python train.py --model="image classifier" --dataset="made-up road signs on poles" --train_examples=61250 --image_size=24 --crop_scale_min=1 --horizontal_flip=false --targets=["symbol"] --num_classes=28 --arch="resnet" --norm="batchnorm" --activation="relu" --depths=[4, 9, 4] --kernel_size=3 --stem="single" --avg_pool_shortcut=true --widths=[80, 128, 240] --mixing="mixup" --loss="cross_entropy" --init="trunc_normal_002" --residual_init="none" --optimizer="soap" --beta2=0.999 --lr=0.0018 --beta1=0.95 --shampoo_beta=0.999 --eps=1e-08 --precondition_frequency=32 --max_precond_dim=1024 --merge_dims=false --one_sided=false --adamw_lr_other_params=0.0013 --steps=23400 --batch_size=128 --epochs=48.9 --lr_schedule="linear" --final_lr_fraction=0 --warmup_steps=700 --weight_decay=0.08 --adamw_weight_decay_other_params=0.05
Rows from block 6 of a small image classifier, named by matrix and row number. Rows with one number belong to one channel. Each number is 500 + 50 x the weight over its row's rms, rounded and kept within 0 to 999. All counts start at 0. Numbers have three digits each.
After each channel's rows are labels from the 100 images, of 14976, where the channel reaches its highest value: "top examples" is what is common among them. Only what is clearly more common there than usual is listed. The data: made-up road signs on poles. In brackets: how many of the 100.
# convs0: first 3x3 conv (model.blocks.6.convs.0.weight, 128x128x3x3, each kernel summed), inputs 0-127
# convs1: second 3x3 conv (model.blocks.6.convs.1.weight, 128x128x3x3, transposed, each kernel summed), outputs 0-127

convs0.104:536506516510485621495473397560409513505480482455435522445550545435491464515575521463555535454523471461376513558479479350497497483461481565515514469402571402504458566481494473493487485456470448452567432471499401496481483458565576504434528469549470550492327525521501508508536479565541451488460521551514613570483427533475464470479427497475462457527574469551517530423493468453436529519480
convs1.104:500516517449446426534428437444519550545440537481489565557562535444482573474450537581443517503482540487386480550468452383558521494464426541434572531531506475379459428542436437485390503495525521521534489416416533482543511456459503477471438489465507484450375535450560549453520532551419488514473507556436534434551492506523500476547486525492511523472472454566366599511479455445580555486549
top examples: heart (26)

convs0.100:501482493514419506411536396569478526503546371473546442413439444460484531539490524460532404555540573531380516480496532489503470450569488475500502467400460456470407583551470491440462557483484489506498458443411497487479430434427609602533526490408453474537534558480513463569513443573497527503583465531494456386474507484522486579470507557507445421451564504446535448531521461474555501483489
convs1.100:496614544527485459527518471534604392541454461487527523550552432530404517502515530483498507455476558573529558540463597559426459547491365504532576447483502548422530490509453405556453508625436452556476536517464467481544466460459535481429473481509435456523552432481541521464491465445616540539488566516488562472411520474487514519518565602496454496531505442494448465378535546430526462521505
top examples: & (97)

convs0.51:524454497571561503433366471417481554468505438440461491513395487519500445520431504508582537536534445523438490555543434421449481500531463490537398491405562491514454436539462517419536512503571494542415508469466520479468547478531486558559576458468499535531469492554518465498529552468520453485502427470470595502538544539533417429395349514493474486502482513530466571443445575471438605465425
convs1.51:555399506534470603440528513478518488481560469584481468483517430558388435373465444511512476506579524428512413471452495477489558449430470465486425519491562451490587455536470549383508503421488472513399511467510401480453516549514452500504513516510477497531429544525522540507454541570465567497583528465498417515413465473516512464535531464542526480377535520544407602479547451498486443452417
top examples: A (43)

convs0.112:497505535487489484565564537504523446448472606509435493502461500485478534540498515587393536543540475532543482526489456496553449457477425468563467428395418468462505517396505451439485588532388487473507518584485463450465457516524497496531409530382476589419550573412480549532558509534487485488446482504550469552537422506507529459561554597454504402456587424541459526540539543493465459425583
convs1.112:574430464503560501493499510524469446478429530377563480459420539564594527407442477516472454391485551506504457549539522540588404526526430441487493489504553468558585514431491468409531432465478555418494427445471465495546434526509569537527495505437460490525565502491364527427524534489476559492506521435483469512527542396547504499456564491516506542603464449502539474512436468584515463563403
top examples: H (67); & (25)

convs0.3:470593493508472527600416548459496504523517424421489593405495512533419539542497537465444506482442461428472479451471481432523517413477453431511516554503465465550498374552536510546588497420461494369539466415516400501413593491534489468498446485533575513518448466472471449446444486422558533556526507483430502548511572595428576481440470503435556505461530518508541515502480492496603496456514
convs1.3:473486524455490452498555471498572466503607517523606455544553457457550598469445578540559455535526426528620485557450539472391496468480460463505424448521487374410560523565544490443455540574532529463465490531472473475554427465481524445501396458478461472461539445580415453486555503459532408444411485470509501538423415493546539452520506483511540557445531494503525518467527464430452443582535
top examples: & (45); % (29)

convs0.58:552568541473492471489421484432513509560473418437429454459557548458483447632492356486538548496594560513562500534464490488430526454440434394552480444509476499517512533568520521496530485471497440532434488514530473386549515500552529439504458466446442417477540550529497524455489463464518498407549447506554549421507411538521399456496475464508574501480619451381485486471455514418489517537482
convs1.58:514514520461513427517557456489468488566519563475414408485549483426373520506543489576527500529520536547503524536449559449473455484512510374453470566467560572535527532480505368523455437564566526372590479520463495498445542432481569587489536582540557455594511501366488541546435437592532465553560505506472504499447499474506428511527500490572512474579421514486538470472535489526475524466545
top examples: heart (54)

convs0.50:473453567527459544498453421483531390457576509395551438434550547427501452461461473510495628498503496445476522551483465493533463416425533544488473590495487592567468581482500554501546482484510432507510471486461463529564437464431452475449511504405420544410528523470459511561512549461454432496508547565443497481535506424470488587571539501635428540559392556539481477527524498444528436535512
convs1.50:545450506530438478514513484557519403457447489556439603506584487505521534586417457538540496557428532526507502538561479595561410554570515561488506511496512536471522603484520457517532484493550481468530513461475593569522587542523488520489498478446580502515489486463461567613540444530587524497500469521527562331543525431509452529449499524540546469501455439554446598554378518425553471471539
top examples: A (78)

convs0.10:438517516502484520473481531418549481529477483468508424422566505480429461486461595525473455601534473449493484558523457506471551518494524518577481506566453466487510407537358479515535490535514438522608489379473489524359477554546526489418442518493403561490539597524459488552491517485581504509447512482489514547507515596424576462512404409447484486401500438492440496463481398529504462497442
convs1.10:480548531520489539519563577469464625546489437413482515478419554542544522540473492508490459560452512539545561523504557565603473416467477524441463550477478502484532528496574537531548440475519581509590415508524516537466558512467499594455484535438473567413594508445506498561507440453446557464440489544478473567456529368477483436473504521529539463460532426504589487612471560477538560533367
top examples: A (29)

convs0.53:474512532504463471553447495472505488475479460538487480482470502498366465531456494510558535494516465593497539454533527469492478468496577471514463461436541441492559542531431518428508502525560527521458473488557500440526462492469405597521472495360489637504513447443441504492448512434626441448503482563530462424567499505457471542429415588504465597412533546391478552536476466400598571466504
convs1.53:542528596529418437465577520512493448521491435457501577493538509517474599441469435537396536520442551549474450545534460576589449549518529505497582518525498498518666507463503526502552381502409434566480454422462514456451528459512418444598473425465459512465509481560403565518498546488473497478491513484528483440548522407518564469458428492533484526407504511448467526466477456468590454443506
top examples: A (33); arrow left (30)

convs0.96:478498473446447468481543539516454460496505581468526493517467508433550509524526541516464477483533479546478473427470441554465547441586443526483611450461527446485488473553426592544493547439413444450508456530514583507490567452480567584595480494504518396570430427468429508474451450446554558458616437559415553457412450582562546566407451494508438441495470409501514437488492517480538451444495
convs1.96:455493528492531454495541370445456470446531583491542529480582506543502641485490576440467457531511567575490558487493488533488459530520446524555603441482526389480583511503491503602485547478439501532484425517454583446490458525455566449468453553485524476483547517535487486437592433422476523448462515557503500508429448355479499481582579523541552457539408469441498468455507537419487437535456
top examples: & (100)

convs0.115:553502440537573527514430503478431516422508546454436445470503473398506438483462512518490561498452454380489542474558508385494478539454476448464405461517489514646549508454477457495423432481408610455418499513445501464494525510526465543495505529470521446481509578465584531506506548430508494542489454511520518576470493503538407447497328545495504465400510562435461539521586466516476543507454
convs1.115:555552448500453509399456529488559448475429549395477503493533569619523466523551418600495407449545464607541437502485487539388481517559448578552427599560513492464495477529471637460518511411478455491496516507541530535519496453409507444480503576498536516555502535600544473518504544466453427496475504442575419527497511452563468480572507514534522433498455483471415510428546508505446510517461
top examples: cross (44)

convs0.80:454501506496461507447434477516448400542444525568506562507492524457451483590501513432438471446491576515490519529509414518491502413493468460541440413453528520543547453597496419327521502582468479429539549530431481423461491414514464430499598501528488609569561541459475510484514412429523483467508509573461565537413489484509493543509522557412478504519419446485463508488478434523563479400530
convs1.80:409485542469517501583555481562554503458502444495457473496507475526460456511491541480536539441470540529526586485522494393511539447443407499537475452547410493607460449463505496512484393553513503472484426549484448489457498533557455448463521534546534439417560461531465394458491445586372430472498502546558453535493498501541549433477425536467423451487500434489620405450524476622591529511537
top examples: cross (65)

convs0.68:579494537525433497454420401492484476459457427465466486511437427514463492514549499490504453607469518457490472528422443362481589505484469480465441459443509544537569490499469378452489447505483493564536491522554537517577447505480511480516518421420498457417485588553512472571521431498491406499458532457492588512472522550538465523531426482405497512375545561474490579521481471473339508470480
convs1.68:577365521479568480531489585569502454495421426519542585450575553444587491476481525536505540439559493529473549566597505467482497586502401457564526529459512526520449441536487485406508559510522541445543541637496515436532476499470544513538531429553473492460520498445518523607591482592575513580484527471566476494541421516531527486541507481421611520453453490548489519513513451581457527495451
top examples: triangle sign (46); A (40); R (32)

convs0.56:488483538495456581507511464489572496438542443518464575522468484362548503475490523522425493579543463528494474547460493460391490561488494518538566537319539500486422440518397501516464493484516475437448534517510497508609513500497421498560516481429487424471435511578473498431566533431476472518565582488415468490571489446532531488572525495591431465535482543497437380517564557508420456491488
convs1.56:546493505479518485503552439555519475524449478524578468491563559351537516500390491477505530571411435454471517511525555548471488536545543483512550487522541528514444521484514468526463478515544367550473538583548500472476548455427501507524484480483555511494527568563463552576510583583652621563581448534455481466441573497519473614572479497481444474533501471500469570591477507586478531484583
top examples: triangle sign (58); bar (52)

convs0.114:443445491467493535480487436509448550544474498393567452564515520444543557527548559471541492527451584526487445482479403488429445462473467512522520461565601510586438421479409552433552610480523452474500450489500516529532382537496497427427580504480423481501418457484578405484435505514553462548418514562488498499430402541402438513450561470534471499412517511475452517537468457456508494428543
convs1.114:474460453490475386459509509427448547462443434434478515470520480506477458477487474504487567469509549430420543454447472517520520401468500513487471461481437558413528585520451448578554550566475448574462447528478519479514483536469481552559455485472478518524508433516469407423477445498515545573417417526584430453471633550602538471487455568483513517441461562533600535535496510505522350590489
top examples: A (92)

convs0.6:526493434376553479532550445412536516440481474559414516628443457472462500500535549566537433440437618503417495522508472450502462526546570484553467474475413538502536458446468541528523494423553449497507449456592517393508491465481443397553523595474533480506535466546558472565488531461495459535514479454399602570500474546470483477590454452427537444481516450420468481476494570474516540540483
convs1.6:501417535533492431446471478520435397472543526523437514504461532507497501518512526568548517500552473493353497468513495430446420525504478508568556519522506478413396501626418373444539562504426503432554427460434597485482485564521509424546575470503542554588521509505539548490441552436458593510497458490476505422509503482557444515551471456502457516487467489446537477493531449491487382387514
top examples: cross (50); 10 (29)

convs0.117:532521462500526565524529554408500519536434523522544402507328493469489529514465483594509541514509438548351555522557495611473494427541500576452411437494482410427495541492415462519624536453462477393504565466457482522529503510490489465512507490476507434443449537541449530450438485412498524505522461480507487458514444494500513476411421574509531503555526558515491502496522561482419475396552
convs1.117:413522499527484473455487583452517474427495525594429549452476405559401407548490509467500445451546541494327463442598540493472446455467551505534502538441477460524556542472463435528601507531512478463526601509435472545472394528570505455497491545513512509483508450473431428457547475558430455491536532490484475480535468464541521549473628547523491530504488557477457538422423459388445492460492
top examples: H (88)

convs0.8:473532424541498484446478360535454599436505506490549494465520550526524492514542585419535479364508565489485468506538515477444491474448531497509486459499429519431481478539521501423520417454546392523385488525416500582456516495501497599568499456390566517554448345481496509566463486454562535496482480497412513474500518591540510518456538577537454533598441468483498508554454492449503549460514
convs1.8:499630453509506566555465508474539465524430513416594556486401557571532541547543434503498384486435484479525485522527464539413423514411451574519423473495493447451552504626532462507465594555498515534520507471446611425479529554491502500429444567490481585457584418562523513455536485423504450475512490575487524436533527564419481524459570484557503535490544522464538477539531568454547497539493
top examples: & (36)

convs0.54:542508476524575524480455493480450514479584463457456424431527549498547460508474483487569564539362488512506503499469525506460519570559537512521424597465473519476542573483503467435454431509450500417476415506511579446396542467480506498555476497483441425527420461485625465488486547481461486367551528551413505508471483534564442463495372426492450511518511452425492459524612551550509469471608
convs1.54:538565549498541568537564578543454475575540498527460490523397543548487570564442491540525415566537501475537489517395492448564437478491484464456563504615561478380495491479469508483472457483499539525473472500481526429398490496525392484449496528531513505452500465481483467492499416475470470480464604465465552396560439586509414537383469510520482542541569439494500530437476453488597373552520
top examples: triangle sign (56); 10 (45)

convs0.103:469501504516524479442465523504361533473491530511545475546497461325445442475399428453525540518531467439451447518462415498543461516478474520520509594548518516482472506492491440532553503450629508451479498400479493545567578518533537430500512414490418461475392545536419509535464529500476523420508489577479503544541479525606552517412456560534528479443494493589491563560482561446484480400541
convs1.103:518487415527453494517521454453447505528584433551479564472483399421514541574390468513417500565495476554417501481443490473513533476481433455451467488423550506497483486596435507519430452467517529489431478567510455465513501562622501472493482495535493429555438520580534444536520528543436414459552465516444480489489490545461508524503414443452566462568462435502565461431539641533517615582437
top examples: heart (47)

convs0.57:436472545493471511579428450459587434498520466475444493493443472507411394587481501541482394448510487517460498520496427446492485525525535518492405523485591473492388461524487542513475513510510504462413442426574476404470512436466630371495476530553484443512387530487434543538508478471630571509538459472488455487464541517468509485546436472499521460431485497578491602445490453435486543485540
convs1.57:474493539494457510471573526484416551504452431490483437566552558474492524494470566486503500493569494530433476504419557420396624518455473444514538516476467450492457509511536392619529519587488418635429577468473450449512560487490509452558478443551503558516385524567535548521452527512507512463535497545435462513463517601516474534533466557580502642440485511462491507485532513528409436539477
top examples: triangle sign (67)